Rows from block 9 of a small self-supervised image encoder, named by matrix and row number. Rows with one number belong to one channel. Each number is 128 + 32 x the weight over its row's rms, rounded and kept within 0 to 255. All counts start at 0.
After each channel's rows are labels from the 100 images, of 14976, where the channel reaches its highest value: "strongest on" is what is common among them. Only what is clearly more common there than usual is listed. The data: patchworks of several textures.
# convs0: first 3x3 conv (model.blocks.9.convs.0.weight, 208x208x3x3, standardized in use, each kernel summed), inputs 0-103
# convs1: second 3x3 conv (model.blocks.9.convs.1.weight, 208x208x3x3, standardized in use, transposed, each kernel summed), outputs 0-103

convs0.181 [133 147  80 107  99 145 151 131 158  86 157 112 111 159 155 147 112 135 133 144 122 166 116 207 114 121 150 133 215 122 106 148 139  90  93  77 158 121 113 159  88 123 117  85 194 175  87 140 168  95 155  93 120 128 117  94 159 129 133 130 186 124  96 113 134 113  94  66 138 152 127 142 108 127 126 162 134 161 108 153  96 114 120  76 111 134 128 123  86 152  88 208 144 137 102 102 131  85 157 135 104 186  70 116]
convs1.181 [134 179 197 147  31  82 164 209  92 118 107 130 107 191  92 132 151 123 142 187 130 116 121  90 124 114 108 139  38 116 130 111 192 125 127  90  98 109  87 103 147 101 150  99 114 130 136 155 153 115 122 154 160 177 136 179 111 158 139 132 104  49 120 136 118 116  95  73 135 129 108 143  76  78  90 151  85 134 120 148 133  91  90  96 182 100 138 146 131 142 109 129 132 188 114 114 144  91 152 130 128 141 155 156]
strongest on: white

convs0.149 [ 94 164  71 130 161 103 136 138 136 176 114 158 109  71 118 100 128 123 184 156 199 123 135  96  94 151 129 164 122 145 106 103 136 107 119 111 114  67 169 139 135 111 114 116 121 153 108 178 124 105 109 149 107 164 138 158 140 130 133 148 185 160  79 164 107 135 172 129 128 120 161  56 125 164 138 129 154 112 176 152 150 153 119 144 169 114 169 128 156 120 170 109 140  92 167 119  96  66 147 155 102  50 175  54]
convs1.149 [104 185 162 148  98  37 110 111 134 107  94 145  87 114 118 147 144 151 113 149 132 150  83 133  73 133  74 148 194  69  94  76 113 152  86 146 125 187  99 172 112 173 121  98 125  74 134 157 163 145  82 151  88 115 136 139 148 113 134 156 202 108  99 152 105 131 140 171 139 107  90  90 115  86  95 189  99 143 147 169 144 118 104 121 100 101 213 114 133 128 108 129 106 134 143 118 139 102 177 155 147 157 146 125]
strongest on: white

convs0.65 [117  82 120  84 104 122 125 117 163 136 118  91 124 137 154 174 191 136 137 139 175 122 110 142  91 149 252 116 156  98 104 127  89 119 153 111 121 108 128 130 150 188 137 133 115 143  88 133  43 123 115 117  72 101 134 131 142 138 142 124 108 116  96 127 129  95 101  59 180 144 123 115 193  80 139 178 106 176 174 165  65 138 127 125 166 150 128 139 107 142 130 163 101 131 144 121 129 165 123 141  77 182 115 126]
convs1.65 [135 175 143 106 199 175 124 169 180 104 121 145 155 188  93 111  91 121 112 136  91 124  95 114  95 144 142 136 126  98  76 151 150  86  83 162  80 112 119 108 189 199  68 170 141 177 144 123  97 123 137 170  70 136 131 142 130 193 140 126 113 146 121  79 146 164  69 176 117 123 170 145  93 124 163 146 137  77 139 141  89  64 193 161 118 114 147  71 145 119  75 149 141 182 132 132 131 132  90 121  76 135 107 157]
strongest on: black

convs0.77 [123 193  95  77 181 151 126 137 206  80 120 118 143  86 110 131  54 152  90 124  94 134 209 159 173  95 141 113 180 119 125  66 161  72 152  72 133 142 114  58 160 163  80  70 142 186 185  92 104 157 117  86 101 145 164  96  90 152 142 123  76 153 109 191 123 135 111 167 110 127 128  95 143 158  86 113 106 125 122 133 156  58 100 170 144 131 116 135 102 111 136 150 146 210 128 133 130 162 176  96 140 147 146 178]
convs1.77 [ 90 108 108  77 181 163 154  90 137 149 157  76 154 134 121 155  44 169 129 109 109  91 142 139 103  98  89  92 108 136  93  77 129 134 141 151 116 134  58  96  96 129 103 156 105  95 139 137  76 124 102 113 118 147 144 138 105 205 116 134 130 118 132 138 126 121  75 161 104 127  57 130 153 145 120 113 123 116 107 150 169  82 143 147  93 135 101 112 110 115 239  96 119 101 102 165  71 138 142  85  58  74 123 156]
strongest on: yellow; black; brown; patches: five

convs0.5 [ 94 175 117 162 136  77 117 146 131 138 108 163 180 119  96 139 186 148 105 138 133 172  87 119 159 100  92 127 112 204 119 162 147 126 176 124 163 143 141  94 127 102  30 179 123 121 104 134 112  83 151 115 149 167 129 117 111 100  66 127 140 148  68  58 116 156 188 136  74 113 186 149 163 131 126 142 139 141 160 155 123 152 126  92 147 126 142 117 154 160  97 173  53 105 128 104 145 150 101 123  82 134 161 175]
convs1.5 [176  88  26 135 183 120 159 104 121 113  96 136 123 113 114 130 124 153  95 172  51 155 135  84 107 119 117 129 118 157 136 159 145 127  91 134  92 161  60  48 165 122 126 127 102 147  93 123 163 106 165 119 141  99 160 119 159 148 131 144 129  90 151 104 143 179 201  73  85 123  89  84 107  81 131 156 121 173 118 104 148 139 146 143  66 170 109 115 156 147 176 114  62  68 144 150  76  62 153 135  80 125 163 191]
strongest on: white

convs0.185 [164 150 141 157 105 134  88  90 118  92 171 148 142 108 112 149 123 113 125 124 141 119 152 133 100 137 137 191 144 114 140 111 133 172 139 113  93 125 127  82 171 138 140 129 168 128 198  84 135 132 112  89  60 121  61 121 191 157 102 167 212 140  95 127 143 146 129 110 119 167  82 112 105  62  86  91 115 102 107 117 103  52 151  93 109 154 130 118 105 136 166 133 120 104  96 163 102 144  65 149 185 170 112 160]
convs1.185 [154 166 149  91 120  87  79 160 139 118 116  98 111 136 138  95  62 137 124 165 109 249 150 173 112 110  89 123 122  77 134 146 208 154 140 159 142  67 135 126 143 125 163 196 116  61 116 147 123 102 110 142 179 140 125 144 127 120 135 107 101 163 135  98 152 155  93 112 195 147 143 147 111 143 123 121 152  97 107 155 160 160  97 144 139 118 144  86 100  53 107 165  72 109  86  92 165  94 115 140 129 162 159 118]
strongest on: black

convs0.17 [136 139 124 163 152 137 122 132 176 101 156 125 146 115 139 137 173 136 118 142 171  92 131 143 136 109 116 122  48 137 134 110  85 142 136 106  45 231 154 103 150 105 125 151 138 134 108 126 122 117 167 135 150 117 180 100 138 129 172 126  38 118 164 100  50 119 109  93 102 146 152 177  79 131 139 128 124 128 125 121 192  88 117  80 132 156 112 145 184 145 129 140 118 168 130 133 131 137 117 147 122 111  38 153]
convs1.17 [ 90 134  79 124 131 146 145 115  80 120 124  87 188  99 105 128  80 176  99 152 132 119 141 133 134 118 129 142  86 153 191 102 119 188  79 120 106 172 152 140 134 129 165 121 102 110 132  84 132 153 130 107  96  99 107 101 134 128 134  85 116 213 179 140 142 153  94 136 193 138 182 123 152 135 148 131 170 126 147 168  73 121 108 153 200  77  98 146  50 119 133 145 117  69 144 179  93 135 102  93 136 133 111 146]
strongest on: black; yellow

convs0.61 [177 144  77 152 153 132 169 164 132 116 149 148 144 149 129 148  85 142 247 115 146 140 182 114 135 156 113 161 131  98 120 168 119 122  89 129 179 119  90 129 137 184 111 136 152 109  91 130 126  99 132 104 185 125 102  81  78 130 172  94  67 130 199 188 147  82 159 156 106 124 110 134  97 118 159 136 172 121 120 107 149  70 153 105 100 103  99 155 128 152 135 118 166  81  91 174 104 141 128 101 150 117  90 172]
convs1.61 [ 85 135 121 126 124  81 146 139 112 109 188 116 113 117  79 130 143  78  99 119 161 111 143 118  96 106 170 113 142 180  91 109 139 122 139 143 176  66 167 133 130  95 150 103 128 164 111 114  82 153 176 120 147 248 129 104  80 142 134  87 127 186 116 134 101 115 167 145 102  94 123 192 111  71  91 130 104 129 148 195  87  86 160 123 125 134 115 103 164 133 112 126 132  61 144 176 103  72 129  80 115  55 137 152]
strongest on: plain

convs0.168 [ 90 113  49 130 160 130 154  64 148 176 146  99 151 172 149 131 160 114 143 133 128 173 110 151 148 137 105 110 129 162 101 167 151 120  95  98 110 124 169 168 147 126 132  91 103  78  81 108 106 139 107 108  91 186 147 166 166 104 131 126 191  92  73  80 179 116 110  78  72 142 124  87 135 125 135 145 144 153 109  88  88 127 110 114 170 195 119 157 141 136 123 156 127 130 136 126  75 131 147 117 134  35 110 118]
convs1.168 [130  84 141 170 215 157 146 123  92 107 126 102 112 118 114 182 114 170 176 186 127 190 114 118  28 129 174  72 130 104  90 137  94 101 140 111 144 140  83  52 191 100 131  73 142 128 119 112 136 102 144 201  91 160 137 161 119 182 140 150 146 181  68 167  71 120  97  56 166 109  92  76 127 113  92 115 181 143 123 147 125 177 145 148 141 111 122 126 182 134 155 130  34  86 118 105  47 144 113 132  79 136 146 124]
strongest on: black; yellow

convs0.138 [138 167 109 110 156 113 100 137 110 167 154 181  90 199 134 124 158  94 136 139  99 220 117 170  96 183 130 126 182 124 163 124 149  86  98 149 139 165 159 103 129 172  96 116 137 141  90  56  99 107 115 124 143 192 141 113 113 116 150 123 127 185 133 167 110 102  78 186 152 136 139 137 136  92 105 124  69 150 152 101 116 147 140  82 161 145 120 116 123 159 147 134 189 115 120 112  61 188 159 122 119 119 128 120]
convs1.138 [193 211 171 138 145 106 149  67 203 112 108  76 130  78 214 101  70  85 122 113 129  85  90 146  91 121  92 144 149 120  61 103 147 138 120 154 130 107 115  89 132 124 136 125 162 117 116 152  93 115 109 110 105  54 107 167 144 157 126 113 110 170  88 202  67 142 167 158 105 162  64 106 186 107 170 155 169 168 133 115 140 162 167 136 174 100  92 134 101 124  94 134 146  88  90  94 166  89 106 169 155  84 152 126]
strongest on: white

convs0.67 [ 94  71 111 113 133 105 134 118 144 122 105 131 151 108 115 135 122  78 150 121 177 178 144 103 122 143 159 130 167 113 107 122 194 115  91 125   0 125 128  99  97 117  81 114 120 103 160 101 171 101  99 100 122 134  86 214 154 142 131 121  96 237 148 156 151 167 121  85 197 115 131 146  95 116 126 103 169 106 154 130 188  95 100 145 113 112 142 115  85 114 170 120 168  86 126 106 131 111 192 141 131 119 144 118]
convs1.67 [ 61 178 167 113 127 190 129 115 152 120 142 160 116 139 124 131 146 116 161 102 153  70 115 136 111 103  38 121  80  77  74 127 186 145 146  77 118 122 156 180 136 134 166 132 145 110 151 187 142  88 116 147 101  99 129 127 188 159 136 144 139 111 104  95 121 125  85 190 165 140 175 176 149 192 153  91 160 181 156 131 170 106 136  84 140 135 148 111 141 164 163 153 175  76 101 127 154 132 162 122 118 137 125 163]
strongest on: brown

convs0.186 [ 77 133  73 167 110  96 217 109 148 118 140 123 198 113 140  90 149 110 123 116 153 109 210 173  95 134 129 120  62 165 106 139 182  98 146  69 126 111 118 169 124 185 121  77 135 140 158 160 153 154 102 108 151 170 158 126 155 154 177 124  93 118 156 152  86 127 164 116 129 135 129 104 128 109 110 142 202 162 158 127 141 173 130 163 130 126 149 145 133 130 105 164 147 117 137 106 127 130 101 116 140 137  81 104]
convs1.186 [132 141 159 114 108 105 125  76 105 101 155 136 173 180  83 110 163 130 147 170 110 168  88 125  84 110 120 143  99  85  63 128 163 164 172 128 119 158 111 141 101 143 145  96  90 144 105 177 153 108 194 166  97 170 128  80  90 156 138 141 118 139 150 165 142 159 176 121 107  96 108 141 111 134 149 137 142 176 126 154 193 123 133 147 110 121 111 137 203  96  71 137 119 107 172 139 105 163 103 159 117 109 121 176]
strongest on: yellow; black

convs0.106 [164 117 126 154 121  81 143 118 158 111 125 125 166  98 135 113 111  65 167 139 152 134  61 131 136 161 134 114  82 109 101 111  84 145 105 143 117 145 119  91 108 169  43  63 164 137  91 109 171 119 115 111 113 103 156  98 108 131 131 166  27 109  93 101  97 177 159 107  88 118 134 134  76 106 152 126 176 186 145 126 161 192 163 175 117  91 145 127 108 125 159 127 112 151 112 150 153 120 113 103 179 123 138 159]
convs1.106 [120 113 149 130 186 147 123 136  85 104 148 120 164 110 116 124 136 136 114 131 141  87 110 107 136 134 122 134 149 131 101  88  66 158 112 126 129 183 114 204 134 137 162  99 116 175 134 169 115 113 205  89 217 132 141  96 141 138 137 137  83 107 149 147 141 157 108 138  70 153 111 172 132 120 123 104 180 146 131 163 182 104  94 125  98 135 120 171 103  99  67 139 166 114 178 241  67 145 110 118 120 124  93 114]
strongest on: black

convs0.85 [ 69 107 145 179 151 116 113  70 141  96 128 106 156 109 211 181 143 133 148 100 122 224 154 224 106  75 112 158 134 140 113 121 155 103 107 151  41 106 110 145 137 110 103 117 154 100 115 182 135  88  48 120 139 136 131 123 180 118 153 133 160 112 151 137 101 132  90 128 126 101 124 156 190 114 131 129  94 121  91 159 114 120 110 163 133 119 115 136 122 166 123 144 158 136 104 199  96  90 200 145 121 117 114 138]
convs1.85 [ 75 151 144 151  89 141 115 135 113 123 147 107 186 134 111 170  80 121 128 255  95 100 201 167  72  83 108 151 142 109 137 124  94 137 107 137 113  73 106 120 138  94 157 113 119 136 103 156 142 129  64 131 114 134 119 130 148 130 132 118  58 146  89 158 158 126 120 153 197 112  70 140 116 103 104 118 152 107 149 151  98 134 104 116 117  93  95 118 135 105 120 167 111 121 132 115  71 103  92 162 147 100 140 189]
strongest on: yellow; black

convs0.166 [ 65  84 107 172 101 159 124 141  92 130 153  95 149  75  87 115 184 117  95 140  46 148 114 115 103  68 113 112 113 123  97 108  90  63 113 158 183 143 123 123 144 123 156 116 124 141 150 122 107 124 105  79 103  69 167  90 110  96 111 118  81 134 100 109 108 117  78  97 121 147 189 106 128  96  79 127  89 117 150 146 142 114  84 152 135 109 136  96 155 148 161 160 112 132 126 193 110 175  76 135 184 131 150 119]
convs1.166 [128 100  92 110 135 137  96 154 156 131 109 132 133 168 142 122 165 156  85 118 101 140 137 138  76 133 114 134 104  94 180 142 150 133 179 123  78 112 188  32 138 121 182 141 100  74 128  95  94 138 133 134  96 103 144 116 101 139 121 118 143  50  71 117 149 141 138 112 166  85 165 126 116  78 210 130 187 135 117  98  49 234 119 190 161  72 155 113  87 122 126 134 192 162 109 132 155  86 138 169 151 111 147 152]
strongest on: black

convs0.159 [125  89 109  96 108 126 124 131 113 155 180 182  71 139 113 152 135 178 145 156  77 104 139  99 119 126 170 131 111 131 203 187  89 143 130 159 115  55 122 161 112 105 134 161 108 140 143  89 139 121 147  80 109 127 118  92 136 125 127 147 169 166 130 135 161 105 122   0  94 113 172 111 109  69  82 139 147 142  91 114 130  92 148 102 138 132 120 130 111 147 107 126  92 100 132 107 176 106 181 127 157 111 112  69]
convs1.159 [168 104  86 113  52 111  86 127 161 134  96 189 137 108  73 123 130  78 135 115 142 166 142 149 143 122 102  98 169 151 154 136 117  99 142 103  99 102 171  95 113 135 145 211  62 161  85  88 102 151 111 106 235 123 146 104 155 112 141 115 131 137 184 194  88  97 197 172 149 142 138 121 121 105 197  96 123 101 129  83 109 190 142 150  63 108 101  95 137 133 100 155 130 146  79 128 133  79 141 146 142 208 128  95]
strongest on: blue

convs0.199 [126 174 124 176  81 118 119  83 139 118 138 124 161 120 120 135 118  61 138 123 249 106 154  86  69 161 119 168 103  70 116  79  98 103  79  99  85 125 123 210 119 157 156 135 111 128 121 143 149 140  97 126 115 125 122 185  92 149 125 146  82 156 137 109 144 145 121 120 126 107 120 100  83 119 189 114 161  78 104 146 185  94 101 137 114 125  99 128 136 143 116 125 155 104 162 127 109 113 202 113 187 123  98 137]
convs1.199 [122 181 125 151 104 151 105 131  24 147 152 132 131 145  85 110 146 129 182 145 204  86 140 169 152 150 110 107  99 102  92 170 155 139 184 150 131  95 181 230 150 120 124  98 106  84 108 162 182  69 101 127 106  76 159  99 111  86 119 106 125 140 148  99 121  97 121 177 107 116 107 221 107 191 108 106 111 116 121 108 102 155 131 118  99 119 169 120 116 157  94  76 183 179 144  65 151 134 101 159 152 128 113  87]
strongest on: white

convs0.128 [ 66 115 122 113 183  30 147 148 148 115 138  72 127 106 121 155 202 179 100 158 110 200 142 171 145 123 102 184 117  70  86 107 123 111 103 112 134 104 128 164 177  96 111 241 182 105  88 104 104 157  92 146 145 173 116  99 150  83  99  98 138 111 124  78 148 121 165 156 141 128  88 138 170  93 105  89 147 155 105 133  92 152  95  97 157 125 126 130 135  83  98 204 171 149 131  80 132 174 124 128 106 141 125 132]
convs1.128 [173  91 176 150  96 135  84 195  92 144 166 170 117 121 107 127 225 144 140 196 107 125 192 118 187 127  97  96 116 120  83 163 101 102 138 146 118 100 130 172 148 144 143  95 124 109  70 134 144 113 171 127 136 148  70 149 133 136 126 157 125 145 170 144 144 105 117  95  90 144 116 176  86  95 137 144 132 172 151 209  56 158  92 104 146 160 105 154 108 182 174  89 163 118 133 106 129  97 156 143 129 162 135 150]
strongest on: plain

convs0.74 [137 133 119 107 120 136 143 129 136 112  90 131 135  91 103 127  97 137 173  76 135 138 103 147  85  91 133 124 170 118 120 126 128 141 120  81 130 110 137 150 113 131 123  50 151 116 142 120 100 135 168 103 149  89 117 102  67 114 158 128 122 109 134 186 155 134 100  96 169 139 161  91 150 128 112 115 139 129 127 146 154 115 191 117  89 112 143 138 114 109 138  78 100 124  96 189  80 124 167 133 121 106 115 129]
convs1.74 [137 139 137 114 147  97 136 176 127 128  84 169 142  80  83 139  14 157 113 109  99  82  97 115 115  78 180  75  66 133 144 120 117 102 190  68 116 150 102  80 104 133 145 114 115  94  81  98  74 180 181 135 129 166 153 133 140 163 138 145 150 115 158 131  96 100 176 127 132 113  55 155 122 115  73  87 104  87 116  81 115 116 128 150 125 107  58 139 171 149 124 127 118 169 150 148 106 119 162 112 115 104  88  91]
strongest on: yellow; blue

convs0.35 [180 116 117  79 126  97 130 137 113  99 160 150 104 108 104 146 154 130 177 107 115 180  94 203 114 126 111 142 165 125 104 123  95 125  98 152 172 153 126  99 133 136  97 164  97 122 167 160  59 136 103 154  57  94  96 129 174 165 130 127 167 176 196 113 128 125 116 150 109 134 104 113 151 107 129 110  90 114 194  86 135 128  58 120 139 128 169 123 178 157 122 200 160  61 112  76 114 134 129 140 119 166 142 131]
convs1.35 [144  73 161 166 113  83  97 170 161 118 149 134 111 118 101 123 100 131 129 169 108 112 144 128 147 146 153 144  69  70 117 112 160 172 106 107  77 119 124 141 128 110  78 105 180 164 183  81 110 191 118 115 104  88 101 152 147 119 141 113 104  95  76 144 181 152 121  57 111 120  81 112 123  94 189 125 169 141 122 152 166 180 136 103  87  86 118  87 151 116 151  89 113 170 104  49 105 121 155  73 151 216 139  74]
strongest on: yellow

convs0.157 [ 97 136 104 129 140 128 110 119 146 168 182 114 156 130 151 137 135 110 151 167 187 104 121 161 126 106  98 130  63 174 129 133  67  95 114 120 156 145 112  75 147  91 122 152 119 140  58 114 164 146 159 144 178 110 171 116  76 118 167 109  57  62 133 126 104 107 123  76 183 164 189 180  89 138 131 166 184 187 134  96  73 189 150 168 113 108 165 115 108 141 117 128  89 163 119 163 127 109 121 101 105 114 160 161]
convs1.157 [106 102 128 104 148 112  66 108 144 111 125 111 157  92  76 115 104 135 118 110 184  76  94 158 147 116 136 147 214 130 137 121  92 243 111  80 177 184 132  94 140 115 184  27 133 171 114  94 117  93 112  87 181 153 124  60 166 145 135 140 166 149 111 116 127  90 148 102  57 126 147 109 108 127 152 134 103 123 131 148 140 138 162 117 147 119 104 159  90 137  92 127 115 109 126 130 138 184  88 118 140 144  61 140]
strongest on: black

convs0.3 [100  44 158 122  85  78 156  64 152 121 155 177  95 135  86 139  74 152 131 141 148 113 129 135 184  82 108 200 159 144 117 184 128 105 121 246 155  87 126 157  74 136 196 124 104 150 105 136  92 132 145 118 129 121 126 127  97  41 120 135 144  37 128 151  99 166 117 112 155 165 129 116 149  34 122 146 165 151 156 169 150  85 150 124  94 132 118 122 133 170 153 109 133 109 142 185 130 130 113 115 138 172 130  77]
convs1.3 [127  68  91 142 123 167 123 146  41  93 122 139 100 103 169 142 120  79  80  72 106 132 155 175 166 105 181 153 103 103 140 126  98 134 112 138 118 126 144 140 136 140 104 108 155 100  84  71 123 211 109  70  92 100 136  82 100  80 169  91 223 116  99 156 151 130 161 156 101 117 146  95 109 129 137 105 126 122 142 120 192 114  92 162 139 113 161 106 118 110 153  96  86 167 114 150 126 136 161 121 161 112 124  86]
strongest on: patches: five; furry

convs0.29 [133 138  98 122 196  72 122 115 154  90 123 145 175 148 170 119 125 195 141 107 131  57 135 141  79 113 180 142  61 144 125 112  91 110 137 118 144 143 142 136 165 114 170 145 144  54 157 147  94 150 125 146  96 148  77  78 132 129 130 118 162 146 152 106 127 121 106 169 112 125 140  89 131 161 114  93 155 150 120 142 105 174 131 121 104 112 114 138 152 156  85 126 177 141 111 149 113 107 111 130 103 105 143 161]
convs1.29 [110  81 140 132 106 129 147 100  79 172 110 123 152 113 124 134 120 121 130 131  89 141  61 138 171 143 138 173 168 122 139 141  61 151  89 129 118 175 116 139 143 130  60 152 139 158 122 134 168 120 128 162 186  91  87  89 102 120 111 104 135 113  30 205 124 124  77 100  96 112 119 140 144  78 138  84 129 132 129 118 191 117 159 130 114 173 114 109  73 149 165 105 174  98 129 112  85 143 117  73 171 110  66 202]
strongest on: white

convs0.190 [136 187 167 105  31 171 126 154 126 150  92 129 109 100 155 143  86  68 145  84 108 162 126 136 120 167 165 139 126 123 135 126  92  88 145 127 101 155 183 155 154 104 164 111 159 156 105 186  93 201  82  94 131  81 122  97 138 143 123 128 106 102 102 131 100 112 137  69 107 143 160 133 149 137 129 157  84 108 167 193 147 115 114 112 116 118 106 134 137  73 123 131 158 114 100 133 123 104 155 135 119 176 102 129]
convs1.190 [135  76 143 139  95 107 125 174 156 115  72 112  92  83 130 137 255 136 122 145 124 151 107 125 106 153 161 100 176 123 106 144 148 119 155 114 115 121 138 139  99 138 177 112 145 162 147 166 130 155 142 138 133 116 132 119 149 142 138 167 187 106 162 121 105 123  64 150 163 165 151  21 152 114 126 123 139 128 127  99  93 130 128 115 121 116 132 137 164 119  70 158 125  50 216 190  53 156 132 174 103  91 138 120]
strongest on: blue

convs0.8 [  1 107 134 181 135 126 140 169  71 165 131  17 103 137 124 116 142 226 159  91 173 123 127 120  85 107 177 146 123 124 140 161 147 111 124 114 127 103  84 106 124  96 127 112  29 100 149 146 100 169 128 124  94 111 158 134 102  76 136 163 158 106 117 126  69 117 142  74 189 137 151 111 122 149 120 114 119  96 158 157  84 122  35  91 108  97 123 117 115 101 108  84  97 106 140 173 120 134 149 156  91 126  93 108]
convs1.8 [101 119  96  99  84 105 121 150  72 118 162  71  93 140 108 154 181 145 106  96 109 144 141 155 155 123 139 137 142 103 126 121  27 131 125 110 138 102 143 169 145 213 121 104 166 102  87  65 106 197  92 140 112 113 129 112 113  78 133 107 193 161 107 141 130 142 175 114 203 145 160  91  86 110 139 132 147 165 140 122 126 154 115 122 147 103 105 178 144 140 118 127 122 133 114 105 190 150 205 190 135 117 125 105]
strongest on: patches: five

convs0.91 [ 84 133 133 104 106 140 145 158 107 152 128 131 171 107 150 130  89  94 158 149 138 133 129 210 118 155 123 149 170 138 136 117 143 183 116 143 132 164 114 153 117 150 149 173 199 152  74 175 105 117 110 117 168 127  84 101 135 125 122 110 120 137 112 114 119 105 160 152 206 112 113  84 146 108  85 148 124 171 150 123 129 139  75 102 137 105 129 109 137 130 113 175 164 113 126  59 119 122 187 167 158 128 150 106]
convs1.91 [ 98 136 168 134 132  71 145 109  78 120 130  98 144 130 136 114 111 143 119 134 157  93  92 193 147 185 100 128 175 114 143 204 151 127 129  99 102 111  98 116 151 141 129 109 141 115 116 148  86 177 105 128 107 144 146 141 178 152 133 147 142 184 120 156 150 187 138  56 100 139 108 103  94 139 127 182  86 109 133 124 122 171 125 161 114 121 136 198 121 129 147 122 141  75 131 129 120 127  39 130 106 167 172 110]
strongest on: white